{
  "dataset": "renderings of 100 made-up gadgets, each built of a few solids, in any pose",
  "train_examples": 97500,
  "crop_scale_min": 1,
  "horizontal_flip": false,
  "parallel_block": false,
  "patch_size": [4, 4],
  "layers": 14,
  "positions": "learned",
  "loss": "cross_entropy",
  "steps": 10100,
  "epochs": 26.5,
  "weight_decay": 0.1
}
Rows from block 9 of a small image classifier, named by matrix and row number. Rows with one number within an expert belong to one neuron, the router's apart. Each number is 500 + 40 x the weight over its row's rms, rounded and kept within 0 to 999. All counts start at 0. Numbers have three digits each.
After each expert's rows are labels from the 100 images, of 14848, where the router gives the expert most weight on average: "lies over" is the class under the peak. Only what is clearly more common there than usual is listed. The data: renderings of 100 made-up gadgets, each built of a few solids, in any pose.
# router: slot weights (model.blocks.9.mlp.router.weight, 32x256, trained with AdamW), inputs 0-255
# up: expert up (model.blocks.9.mlp.up, 16x256x256), inputs 0-255
# down: expert down (model.blocks.9.mlp.down, 16x256x256, transposed), outputs 0-255

# expert 14
router.28:544530463509546521510456500473506547461469460535517496437489484467527478428500488519466493496589489434468472504544534506523537496410478429500445544473510493538467482528524429556496492492431522433473517512536467517518493542549538449496470446491553572426500501494506402451530491550484517476491528535502539541508461532550510520508476488488505497472549487539476522490503578508538508563435492515516530509529514501488464476458479528563454504502523465503476507443499463502470424479427568451472452520381557495549459541508533577459435521519584517437501531582471581505529553498530420582515477534453522485455528484446576424532573557483482522559512522561488526504474468534441416518476526441534533524490467563507469544526525395505525489446549511580503559511467523442509582528482510
router.29:452507430584467505532519567457508555540562513484524472516567446498485451517442543559420561486518472518560398523503559536449522538461503498517463432528547539545472535449472554573432518435534547543482494508480473475546497506494443460517580574550476544536513435538438537507427488533475440504505462512505473480506548464518479488482478483549541487509505490472490462439462444504444450458482524496521484476471540431428560556509550466476555554551555515482497537464517513551464514497519514510566456497476489531507491543546462540483436558528431464514425519531563508499494585517449482524534523501513457574467456481492448524569527525427443523481527511520507510495472476454462496479460448508564450462501553470465587512517568434518444457583503498534547491517540490440551465486530461
up.0:564507479523481548502509546444483471491489456494446563536576571487565595543533507450481477490537445453485486559505482481476472533528492596452521461499526507451527551476479501557443435495514546469511641506502490472453524479506480556513459525486509435441498437416503431490514520466500468511549470477495497450492483492464513621557545456547537477491517483535488521506471461500530456501523504534516450520429546459591553447511557504426478481438507535560480525442479567503504527543575480504510495484478432449539492464465546578443579471479520422548526532504457588477485537471508480481477485468570516533480554473398491453493518431441577477496462518499508518513515479476514494522539500433536476489466493473469472511484471519461465479450468466433470527510593526454455510467511478
down.0:497462513595463442516457560456533483521477498531494530539508557559429528511523458571540479516481469471502424569518560461470455485501483452514386465474543497501466477548480545451557519478493491572482539474447526486466567566490518507590501524442576514539502489490514527437456433541522523577504522598480410537500512499527508400518508542485468500553464429486501501511471534519578519504528545521520504377514519478469538471446509520511472535528521445503521498553572435539493482534446531533479449576476501519497498482479470547501511494525449518520458521429564524525423476491588528511466490502489471481551507482498557545515489517435494505562479549533481460473476496529482446516533422470447519498508517507553547475492464495510544514556518527567478455476550424494468576510607525
up.1:520562487555476442453541457546531525493493472488418535485511466519512442521502469521533514514433528454534499469562496555522530502447439511522507418538543449438481540519498546493509547438487504468497561504558524461536555532510538522475509565539410520509506427493508527476523427458468538431498514499525553503519512563549498481559422531504467519536454471513503543529490386538528523520510486475446504447519505529503540476565476432532511536448583462495448453485576469539520488493552506489428631521527538431524515516453489476483458484509487445492481516419537428540556501509530480524558524499559500498409477581588469481486520434481506518521621551428527521502445549535561521449551470486475557471515453514530466511506526563498429540492514460484528529547499478492464489535511509
down.1:441473475532576533482543505553432488481423501483478459475472599590480529538486547503431473506505546503509517488494495536517509510566454433451493554571550516508520510519530526499474490482437502536467462458451462551486502514511537549447463584525476486468527513539489471542463578506485552544517554454515413524487430532494514477527479512483536495539505422524521451606431516538493453528427498484519456507523517491483520443477448505499527577529538487482495536358461395575507482501451456455463536457509475483572541485458502502519504529543504458538476537430490434453477536597584514520514489453508515506493469561498559493492474433442584507544582508439571505521456520545457529523534488549567508474501456510533455466538437520494506443515458499502487459487479499490507492544458506
up.2:502557511491548470536595436511473438514474468474459585580525513489500509486463461511522524474408536534445551481520502562483560473507509474495549471481453463508502507447492514480457575445583587598500463555482449473459450459476478487573509463402455488418533488565553498566534462552498469562537485543498529451468572552556521504451550485517488494431479508542494502529522482549474519509495505494470532516457449495504552478453462521534503523456489494469481486476509545489444486493479472519525531479486468539447450492560501502453487498515536500460502509560515510507476520485480468506475564464594489510482431460428458518487430488514500540427402567432527507515417471487541502470504513456436508460425472508536589486557499517528557554487554451464483556596541540508570494478493466
down.2:498500470476533462463516500509458470475441504492511430486448464465545580461489487476468477476535461533552493469533479455479532526505509493520549425511473463495451505494466480432525514513545484462526551517528504513458481418462511497527476479459448513481449515575468560513465451507583470442447466443516490533552497526545471502450441423503451485521495553528498528444615527523590482517481502530530526549492495451551437465512507513486611553586645504475492480552473538463518493465463417467566504468506489536536536503476483526546561505398483482623464530520524514476510531518495563531480529476518453500499441596486504445513545469451435479485476448523492535473528517512544525523446533532498512507521500540514530460448492539507529409494435526534560591471441480498496550434521515
lies over: main colour

# expert 11
router.22:487493497557427472461440477435471497500544500458545502540475455537544520486463437505565492504473545556486557575559549473477441528444521467528498498483568493497460477456449435483490523517544477467549521499483544494485441470457458550499478521417519486456537513503519484449538485551487491524463457447556445592479454532454525464548588445447522503427546478433429488453455566464544489460573490486495455477465521450607484459523468560543464545551487465515530486524462444490494476526452466542528545493467525499515435449521451528538453495553543433564462487546543541480555494472576509475561517533494432507479506461562556507574609482527573468462514484506448550471476537492464497466489486530497558476491517487541491549461490547491435520568552523438496551490467530494504539553503445
router.23:478427474499480459500515515425458556505446513528493491430528476607517536594512572523524409474518442480509470497558476442475538521460535535509472485484524500518517590468465435493509526464462508450520505548513503466493510572476517571498522569498531432520449460497505485500473429550514481592475446486501532517521427492506540500510582521471491471530490479528443468507576616525465533444541581431564492504544545459579522425510555439494461508480514441469520453520515484588455514520506420414491466485460506459468507559520471543482528445448533557451552527461508539516509494426470531490491466528478488500519460563530467468485519555443541569537479474476445546550521480508479531459478483554440546513523525537526539517501569470567500481557542472531518500476531500546555478482459458
up.0:431494504488427530522468555477438470510496441540587485542483487506424510522522496435483580474520451549555536538515500409550496503464529474446521504437481489503499473466491416579513452442522455456474513517499505445569405476468439521653549457507434479423528479489490538528487529526497481504432502543484465532478526459537527484476481531557480536630471480515518528464497565557488505496606474524428514522480573490528470487519474455471507441517519530444515514521528535471537449476572464517507515486447441499544517529554532552475526470537548516557560509502497447495556518471560513514537514504525437546478525494515493526488515459480515416484551455480484420446505485528450497471492444491472522533537529507483497482515568484501582454538456414500536488535524404509517483506493493
down.0:517444484544526533577512502504502554524422462506536430516493492540466430506491498497422617503507538530512521484534535427462541519426585513454534495579507501475484494563434518502504500434439495430419550488497514458453452441563548534444592513515462486449491487477533464563507450474559524513538459473587524512477473505557542580589448549430505518457510517494445534426516461487512515516514452520495546468488461509543542470438487467500493590460431528435491499525489540552557470513505463530487507488467483507539479519501465462494475494538584513546506517499494567493490593462479490535444428450499520449494519462489474501456568516479539438497571497496477536549454463443480468474473507530511517511472572528502466542466537515548484470506455527487465410521545512534485574454465451
up.1:532558566471454534487481504523471548485473498536518508496596485490555535467508485510485501419520519512470520481519521445508485444609493527562450493494569422507503518554519512528508556557499516485505574481460421479423596467449533499491507419460502475585503565501484539441501563527531519565521502519462542501496487511548504536523490614477504565502460513478486507485434502538544447512489564566498481509455477562485468470542473542478478573506470394516530495528515438473499490513510503500517529506467469544458516528516474460496429422438545528602449529512510586523526504477462516555449571458482446471484563451490492524445456492542538536541496538473441430505492576488499418512477466447523465529532516472587534472498533477506492488516473474516551575453469482543462450532419508
down.1:546470480448485492460483515525482498528607422563462489501475494473465486500534538453491586501451462486457425559492541452425500495543555557494552488512539504468521484428481563577525434523450509464501501436479448531498498595455508522472504516467461464476477472482496473496566426525534534584459464470512585521464501519455521481456520439537527451589524488484505503501491468492494504530519508567512447556479481540506493484534489558573513500474453527501500459460523484497460582427505503510513404509545497474373538498452543491450536518441538436495546494467490563483491417464554545526525449509531521494559515551458535463521492560505503426489534435462539538534559513469459426451454577468475515518483522448451514446531526527498540481481462517479513549563548529524482500422436527
up.2:503482503515465492490554515592489491455574597414485539457488481489499442501503534536450541515418457523453537524478541549483556532474478504535494497494475454425466590573497541490456493496470436574467510526516521507462473525491454546549460489518488498581537544491440477505494441532495556539483506507586480393476476467590513557501530516504504445543533566468531512526536528468486504528551507433495508475574483492432486484446531554515511474520474380568567530529508454493499568459472499414460502531539530541516518444493470491521478468494474527476492490439526518498427433497576496519511524454483551508571464516528499511498515503482461524536481467481480533505565510482563483422489497487494533473539496461565488436536531510548423396521438537524514459522453450559475571464470569
down.2:466455453547485530458490481518453506521510512552422510504469442492494491480459422507526491506527439522478514497499498454522567502570476425447543534432535513498551539514470472446491508498509545471487479553654449429514546537485536503572506386491515478454527513561468488522450456486496537557452598426537462458455504496445469551483510473544457564502486514531512491510501512543458495519439500433500461484479487415531487466489495509531485476549470515478478550470458493446538483531390502450511551516571508567545502525497483512479522572497549513606523510404460498497454570508518553528441501479508511548586545566426509539508464521547487472468526485454517501510506494498472516477527474478472480561499456578594501441502453416520486547523575477540462516533495508496530481459490471
lies over: second colour

# expert 1
router.2:454500504438519554548497519425456466519474477430461451555474529531489459434517474506500557474549540560512470525462444467525495566460538427556548524561440501477535554531548488433456589476481459529493567517472499536487456510540446497484428448457524516511515514476522460441555456501486547536527498451562492463478485484495540465465495439537460543467518496470543529482438530520505539483444568510470553535539496548566440521493549476509485465422471459480549489543460515536473440550506491528481471563524521431455422500515482489419465527464435525458553468509458499526519516574479516542490567555458535560484409511553492476542519472427453499457519526447502483435568443561482501508487516514563550468418525461555481556432449506505439521547525453554522452474477533435482457489535470
router.3:455445508511513519497526499470539449544545535512544486553489464543459508495457492508443491555492530535533517426473457478502477490456542474479521525466547462480501570570506453477500561493567489515564465505520531482591479564462488516488545475568565422487527550559526517555442517544525522502497514456518561516514506479488587428481471406497447561564479474470574494513532492410485536459467451507512495467496449508512576505554478438493448508455556480522408503512437547490570498448461498524603447490502484479599513469527487499486509442424515420547533443490500529488467489481517547536490453442501529479428547519543465564491483469524538510451516493408496497516485516528507395478405463497497470547501533472550464517487527438518546523537493587442462441532567466501516475504481517
up.0:464454476512406528460451448493543456498524504448494520536579460566463448533482604462527524472563509491481478574351495462471505472516523461505436453525495530474498514431463467531478559490506495486498426542553499523515518493463561526542482464441530441470599547455509550458464452533465515552478464442537543440503531509487521486525492423501503479506479537459535531480506456501496511604532493529516464443448453532594531490422473486518530492496467435513490480493580472504515513522500461481487540454485515555449460446484512524505563527508498482522505546554531528472488563507546491548433444528488470474460564486535400582532519505548457533503494474533504483536513495450554517565486505507525523532501508580486503479507542483540518489496504499512507529385500435530437613496454454
down.0:528494440484483500475505495493457446444504369527545531534534513567450495524583463422505487511496489447496519566461446495467475546473433480461539525491493553571468452538467531509538547468480549532516501560532558420525460447513557441480454547444518493505414523440471546402417505461494502481475525577470510511548554484546512515475542469581514520524518522459467479476432537507450534481494471515482507504464534463560475452455550437535478491473455499542474553505518437474523528529541513473619437433562503452510474496550431475467538533437494488435566503458485546460480492519456498558498467471441479500534486523411478497495491466502531526471540488515577532491455494422521523489545453498459561470505499519509459478540411489504557525538494500539436507479491526439518513416533484
up.1:474481539501509534465532559485486496514499493516560431490489484524476619473522524452522421531537513500521484525491510476524501560517465516493484519428540428496507453507512523496511532490529457503475464448530549476484474477507523518428467609478533435530517488569515512593480472443509542468518591505544513556496567537486473496507508570478530504481505537529459510529594468471482538485492462485459474547485526475509431526447556492501472508465436504554439539521526552556381479460476393507530425480480447542508474463504480429530511542506519470516518542511585509514456579462428479520484504602419427520496478463489469464577485491448494550518484488459466462494492473522486458476477558502550558569544553541532550508511503471503591483457560473444493481488491410595544490539505461
down.1:479541508530567527499478494468504513607515483427520455503487460475532496561442564468505605494490495469470493428593496519428499534514517493555515516630544452522522491497514537462451468575539483465436522520526476522487472473468502435439504506531558467555534500503511515577505517519578552461475499512456480505489530532490519465534481466483499523499500509468437516476521547505468541452497411494505576452520473516436492443524542534394599464504442456510523479536526499590459569473492577533505515467499477482545551463550590480536587485496514478476560526531505426426578450520494464466511511499502502437535473483430496511556495503456508480486500498543412470526503424485478509482527502438535542516462517478557472515437563524499506480506542502530509490537567499500565454471463425
up.2:557509599585501524532478489559462576505516481533507478413495489510596490453491535554548444470547503491501581484481503480560489428421504514481522538507520411444437472533491478539537424462461582474496497487565473505508514537493513492488509495494550512535554494471460493533510439531544479411491442499472557566465537495503545565507482497503504471505522481536514482451547438565464428494464409506545499492522502519481491509493548500527514499532496543611475548507419500471542487427515543530533484456500420482581493492489453479547474539507509495476479519534489490493483559573452499522424501439465520514516527411534474516485414515509464517453499429507557449460488534482522523529535551499514496491447488367521603511563504526528451533494463501508505522483474540592531505549493533
down.2:539446501595499469471585429557520451427486544503478489533444508459468475454526467508496424552460472502471452491512505485483472520439523438449530552552550513589535489512521509479479518519453468497490495544493445443554531515502428451516511514570507538495533471484509512487520520485479465583474427527457421512504477568580482533497430487487459565542436458484452518465477452481513549511559488488539524501523521547524487507562474414435558529540563475533513463474488529529406497459481503606464486503475485508521489481468417522518501450468531483587542495515532534504513514428496419489504479501459491494521551537514515521596528498447494545542513590532475533501417447500502530520486574489482476513447512475436472436492443478525549532502602554471490563448578465474500452518489507
lies over: main colour

# expert 9
router.18:474509544434482547475475495420458498586461525488470516446488525445532457510546520512504526430454471473499541496550523501458559443491459467532448493538556449469559515522525513536494536549496454502436539571452452536544556581546478562428493423511538541454511529484531519443465468559432460452550499526497454522549488529530428466478526530440508501535530435469500534440506480515512514414525551490487508530584468518539452540447544497488462449529473545470448511447568446507479439409536446499498471518442504485443501494533529567453497482511500548447471490529519524560506458522490483523520473463471425543426494519470475476506487581437457462433501501469519492502506516469586501467443500499476476478499559535580504587512575454558563487478544500549485494497562422502499568459501457
router.19:480525530577492566465521504577443452556436502448493477570441532486461450494452439481536514523548490431451470547517470520445502500530520501541500460462500544527519495544523513476515529516535576509590464464463500502485436454478449478541474529495551549539553469524472443447492434512488428458447567459480515540468446530489520478453490564531467494475441528535460535521548546481532476494482461442557501428475544419473508561509539489551424497469470500495517504551444484568514462556515483455452479452531516470449448457537511532492464475478509470487486531471542475572519529436560520436503455473525424503478478548486465528511456467505558435507552449427531441481437518464565567546514503466492479483435544471579547513525548509531493438541591457545471471429484490489533539580533546
up.3:383458424601514487504527498388396493474530486532470439445590485512484523529483515449550578535504448510558499506430466526491538533553505566513501498501549519506535432530525482514483484513551575539491473530477481542498561437496526521484537484495512456470479535557487483615427483497568473487439542506501497477493490398493466385492469530465506498472479432479562523508509513447495457435458526450471575470500507525447491440539529479534514512478472430489550465539478474499527563505538468551476596520504510481490513502553455518513479480458463457500498478470503490512468475524442495580545514469490572518417489510494522520538535507488513508475511491483454525566467463458468471458544514506533532525536473493553476442484562469510452545551471438471547558592553539494561484461472532
down.3:487487503504472504455518504473467461535450437540526490473485512555440441482504487550513520527526485514535528441521516502516530464459549466469510541499466429547503603572545584443433567507558489474504458462474522506462539491463481487506473465458531477447442512563522483534479464453491520488498528584484515585510478500444480574388419422471510507452523487546512481477464460486353561437506461500496544436449492471515544474505471503520391515542482555525374409558533571543466471480481490464513469512482513486510468484595494553488459440543488459503451512481489441495519516492501461471475477501561537479559507538535486505478490545458501522432498444514542459521446493501516581510516400496512498487543492487513501528527418520506533522489497534498501410513496510485516412497532492
up.4:461610460534509485499492461487515496510504482508455487459511517501467464499480476500504388507528567518571531473511486509438449526572467493555482482509447484542483530461530457589529536545493516538492496508487459487515484466478466475500467465555491497529470483548481453523499494525479474514632438488511487461515529508450476445500479392478478480497478572510480514611528470498539549501413466486506499508532447495490456463506564425480578503491482498582458500562493517491451558418526534514500552510517457515550527447555618506492563484569508508439505463548478422535445541504549567562462421554521548486441438529471446481514496483505560453434564491545569521548477465499480534516482506512565459476472518531469511527474478501475535450473469451464448461515443571478473500470512410
down.4:513508534471502475459504555508445507557483463470488524501514565496488515574522445524539519483472490457496517445537498536510480449465555477471493530494561508468480436496515487575499469481432469522540502570523396493570491486505504519444487551510529468465593509553493503462517486546496527531517544500504479523428483558578487466450474492490589502464499517443533483462508493493470447512491566486509463511490510488509511492512538555467449436475529477551455484534526512538532534445495531474488459516474477512468471499511506475453460539529484464411495480509475588413510523485597563524441581518475455440549505479476542482445431539426498508461450547454524591444561546424501513528382509449514524445483549553601489497570444567486458555533480512501556474506583479552562555526452440
up.5:545467492487446460464505484454492522479541564516525490453498492445561453495523510517435479530488483585458463546514454592470495437512530542476526508561536476464540593538423558515509557453514373561466493533495498459491467513464471464506462426518506502521574450501484462596467503488615475468488586470580486530492496556564500556563467458494549576517469513465494463485546547587569508515480496494515480464481479530516480503431529510468503548458458468533507508520490490528452449515450555547466528444454462501502527510483459555540502524524515491561493557562497493469422440523547439462462477445523550501481460536494469416547505488454529512469605506513572471499522450496479564502507525518506464539440517558493444554555467530523513525475504484489459474434466477489435498474459467
down.5:437478451459542502499487516442492592529464456479468458434484473511467509407490465504522461488481493497476485452540522432468618529484453530449483483538530448438482490565557407469463510485475491509478521473518506492491446503481512548466478454521491529518514492541540564436521578556499469536467512504505486430433552473478535518567498537478533552454538462548484483441455571524486519521509485569477539562481557490544489483512533487557509452499505508488594498530517468459531574516524534450573469527479524502538535563509553500508469519531486530447542540513466516528494501540516540474509532427479593433456569520507454433479553529522464517501546576479530471495504503607501507499455450482509502507529486525478512537477501453494519440512420425434489413523555409470443498491450380
lies over: main colour

# expert 13
router.26:536542526555534543488427558513481490463448557504550581436471556499477567515510483547439506570543417493472540521500519523515558493493434512470554490553424535467470508454463497560522557498481552462449476471522544540539440551479477431536454450462433449518543528490516564529426472477529508533536490464483499477438540490486506467483506572499466467584577547562554445549433522513548510520475467530514551529499556452524430487482431483453522534549461453502555434507575475492496520438463507535556563563454550527493549429526453453492505586503485465487512525452512463491533562442547448500532549546521423493511537445498529494532498452486527514502466493466518434555494525517540497456562428513541514542491485508496466493475499452469508540508489425468559488530444527447520537547446490
router.27:575499530453455555523479605524489470508485517488483483481522580504520511490483425504496479490541504502475533475511528613490505424493485456448457508463523500468527480470520571432529549486518504539510483495462496489489516479532507466458499562544526453432547459498562469438534500571537543542535539524566597507509510498516475558491530513547509527481468515511535523509472435467477466558523485506505467510500551470516504532537459496480560431530501513435519505425515484487507533502511537500460561495508552534508408514443539444501545512498535484467481560511461530546455540540403545603497469568453424475470481453482500546496508521484461420537460551565539549479407570440420469581546500554467481435437496487529466434501441456485487513440458503450453480524521537469434427449548457
up.0:472477537472514463516623466477515550458529565542495453441552549459602536503517440431490507441553521536485473548527457488544505521518451485461484504538455534462474504491523535527509525374537528507509527544468480528502552535446486539528512382475472501463540494515483506512508463509506488461429514486508449527559474499513530482491476548492575483496422443531448477451520524534575483467498567564446437511459546432474493519502430519490458537497448555448514506531396467499539509496496485480541551484564503511486502550495553470503530517523491510445546527508481485462578507524466489487529476524473592467443518551497536580514402506470576542484517507591511487427501525543528500501473446467514557555509462486496487463541524466513531433435528529570502523557487546517453488541573423
down.0:534504536567417540521525514481575470506464502497535494503555549494554478488544496480492497524498559574509532483540562448475457492444487576484544521466465517495474483483496544409518460446454454464542483413478490584469488483462505492479516503466534415478437500516473479449440556459572496511545497504525474545510489497553488474512467438503516503477460529491528572489481467540427425524604475541472539612465488550492463462499507425511462510480501511465582468422536435531521501448574476525575498504512480512508517517517538442525508408511529488434562546520461536498546515482491529461472556475453545574449561467500430512462520501516457490518552482498582557456476470475504515531556511494449575496422562549525427474516429505547501480523462465499568469509489520446422492466502481
up.1:498551506433507455416511504571476552456486505441466498465380568436499527533496486540536495531536509530496460462533497555505501506527521561506415413456478524457512523581620552564458477523524436511517550479411576478498521544427411528561493551524483493505534485522492501398510467496468471465487448490473540447468506463492492481524485474533523534566460507408567545486497496526484491569504556516472540529589458453492441535539530514508505451470506425511513467461537512483450594449498585466537486520451525461505569471440540442567565482518502464447517532528459489529526487499407488508468507437516491521505465472477546494484528440512576545528470481536513522458533468535544463488466557562510452518454521476475513551525470507493484519497489529488576511501500487501500479437504501
down.1:500487426521445500484472498517532492468449559532468513562544559608530482536563478470417461416485518488504442484554513493507488471522510533492497486489457454484547527485508483510524512427462443465495496488422517528536467462400452543606491523484506486518495457525517478490527503441586454454497430467597466474485507479528461555537526474540543496474514541575488468482518500492511494508457511465494508528493489466579496444498468505490539517459478514516448498438533586437450484533489438538507410514474495543514491521478546524463482498483504424508438423512532555463502528482472497458442523501507527511558466534581488509521449453545574487523470391407502512459507453496510493541501470435506519531608482491420469472575548495509441445417446467494466484474521492488537542475406535
up.2:468559488513515477490479531512552487548500555486491450462541516563490432483473457468506456497523517458545503515571496465434518532514468504510523515510600488596400486487486501460521455486448468501467495546518543556535528501538509430516564453479509486469478480490481495525536369493497546528531523519521498605504512509441436495502485453511511444469522526563603510505516503435487512435595533452477400442516512440521454494606472473469459475375499463480435474509507446560542515504481551490601543455507579526460467529551472479472544423535468485469486475503527491479469462580486460445526481498485490469546504472567480482529465474481518483476489453500529572504472473454539503491513495502519467479555498445619482504532554551461522480473502494507518473500513433470523529528564450
down.2:497474435495508505479518499501575482545491449467601515558459579421485442537532586520534487492526510435495506539579514531498576454567461525450481519516511511533498490529472639515489471588521525503443424480513405499537473473488543437482497545491478535482425524486538472403411562470491483498468539482504530491508475495468532450456531460463482509464490555461417489478532513477539478500481439510440497497535476535520527509510543515538459491467471487496517464507548536487590563530426498499458520506471462507468552506505537498439475422516476537507495517500473523526447493440519401443495456521441488469514507469454557561416520477430524503555525538573469467506456530497550508456510547499517459489505603577508500529468510444519517484512484532505563416492528518571507467510554479
lies over: main colour

# expert 4
router.8:448540541559463499534502498574518532482583442512492523472547509418492462516522527508509484477460519562544519502435514565514606450445437477551536535463445463542408536500557556528525485515512512413548516552511478455465506505481467470568528483413462504511469547491464536597481460545530431491496496478495483525555445408474504543488546511447491494482563558509437457434460538538507527514471492472497456512521530489520523481441502490539526399520502485490481428572538471484483529557511457519472444527518549428411456512471493473482452495469502521502488550484529495539474500530490462409591527511542525523533483516468499481485531500438568419519498468569518550500495540481557428470528551465520473526549537525478548463473446544460492491536477496544486550524553422527490573559487552
router.9:515451527440449514527498527483530515534530582542564481502476475526549454461521565458505522433563531578529569440426569473542428531488436473477457500509466522453456550448534509540452550447467506555521514524460497510567452529529474544504544484448525486445524470533539438491521446471528480466427517473575539502481446500488543453470510426474472479465558477486497439535512543513571449483455492431541503465510433544543548527446569457467442518453500531527546522486448495467566496579509505543507542476521502512432456476549518471515448533514472529446538519470512548570447530551514547491501501463511527467564469479486485515499564431538473436551527507521484454429516460560488477547447535503463517550470476446534490453538477538532471537574551460546526430472540482496550424442539558
up.3:532515501564429433463529564501473525500504513419491500526545526489505545501499497448475541534503511448494469421523530476415491472411459478519497503471499443505491423455503459454488440495563622508487488475467543535481499518470413482467382513467480539559477496514450573468585472550500451464452523476457516524498529541489486461435467520558445473499471568529546468435476560499502522503546516516440474491514545540501478452487452522412572518515471397558488474491464524529542436566570517515518567480493498477550533580467510488572529520531485552477550563533554437554492498452493486544576469456568548503507536480489516436491533526560475485456461493466543515459541478541500560506529509494492516467498493495477513512463518568464441489539483556466537476540482521514492429422488554
down.3:450463485508479539528571591455562514543480514469468475475454499538498470585547530431494525393501507465501453532573587488548494496458509483517515498405487532566577542558492518518494489469512533525435514518547487443455474541467509538505502486478455564463519513432470488494473532443543467489523511446482534508533502498563564527456416510480496501514476513494571419531490489515473495470547481539516416448498494488428459556493495517515540449520482466485473453488550454534427455488560441491510472525534524487461508422521559463542531490472587468476535457429509527485530509507435477619546476480485431464473465501469508469505525509554507488497512367510506504505510492488554479435473496504548543555461535551523442524546489462491513448575550562544505498484417525543414481526492535
up.4:585483483543584483557502564489522515534489435443573511500487473452509483468670455518414464513604527529527566525504555519453538485519527519446487503574519495524509529490458490482527552491546546496419445488516410523526438523482460541477590505502535444490503501496517475498476492494549460425543478517423484474467491465524485446577471504439518473494482530472497487505498471486483533480499524478391482559549480602457533535516512431552566533454474535498509524510478468580536518490401509561494515494489527517501476489514536431499489523528488500522470497488504494523456446508612512441433425472506538429486547476546518478490486580511409502501510461490503416481523473488486521500462431473482499489491521476515456567490539495466516569498465460487493487523505441544468483519544506
down.4:418519577458481568528558470521554493488546458515438488497501495452562503508506485511541418488408476516523539485453460515553528544508528454502548570424528563498576478491545506471600490505511557472512546500530512479623501492449508515569497500545438510477479484485525476500526457480449492511453507476412501501461438523501476521538494529455508459475515455563522484547510543490519555463543565537518510570512473521464541525548463433537552496496494516425492519447489482452530496464507589572498482507487541477509452511532515502478512467466377522443550543539416515494507515434470510562511451465492477484518528431518537516472452567388548530501514552452401481470463491488514434581534513599526517435479450482470528551454494501468539522491500529479477476509435494483507487456481509
up.5:488458456473491514509458517476455494499493476495456543447483451496520435485449510510553526406467487513537568507519552503530454498553475487489463473469552580459534542528464511522511563553499517470535549507421514509453526452493427575488524496479432507533472573465530510446555447509490549455551449495506538522535473509552512530549508529479441527542597464468452518465510489447454522501491536562470503494416501480492502556464525550529481551505446512535554521529572458587491441470472557461531477511503473510515489482456553519449533533477465533526435466496534536475529562512438496450517466504420533488480521504443509466509530481486439571458530442575542566534466472476441546441535544515475496491502528605459518523574498488428382411419565483458458475531501471503518464503579494
down.5:501527451517523439457585496506485467514482509585471487497483363461623509490504497448581451501490446562571527468558461584470502519502497493445489478521493433467485454534509448518517505472537555451498535527483521440516480548572474547485527531499489411495539474500492542502546533485482571486442502529492527448514538545488456533469538462509451571495471521519496482503543474533466521476533438436445515514598533496517510476559439455470527543506551464478466464463440459473541511493504423490472514560515534485394509476538461506548472484459536487490494579500466487457474518498508454541444545509501506626540506486480471447460471461502521501513423453568505422434513491488453483479469524495552437434483469554483541420439471456501553428506463464534505507537483497468523498448470509
lies over: main colour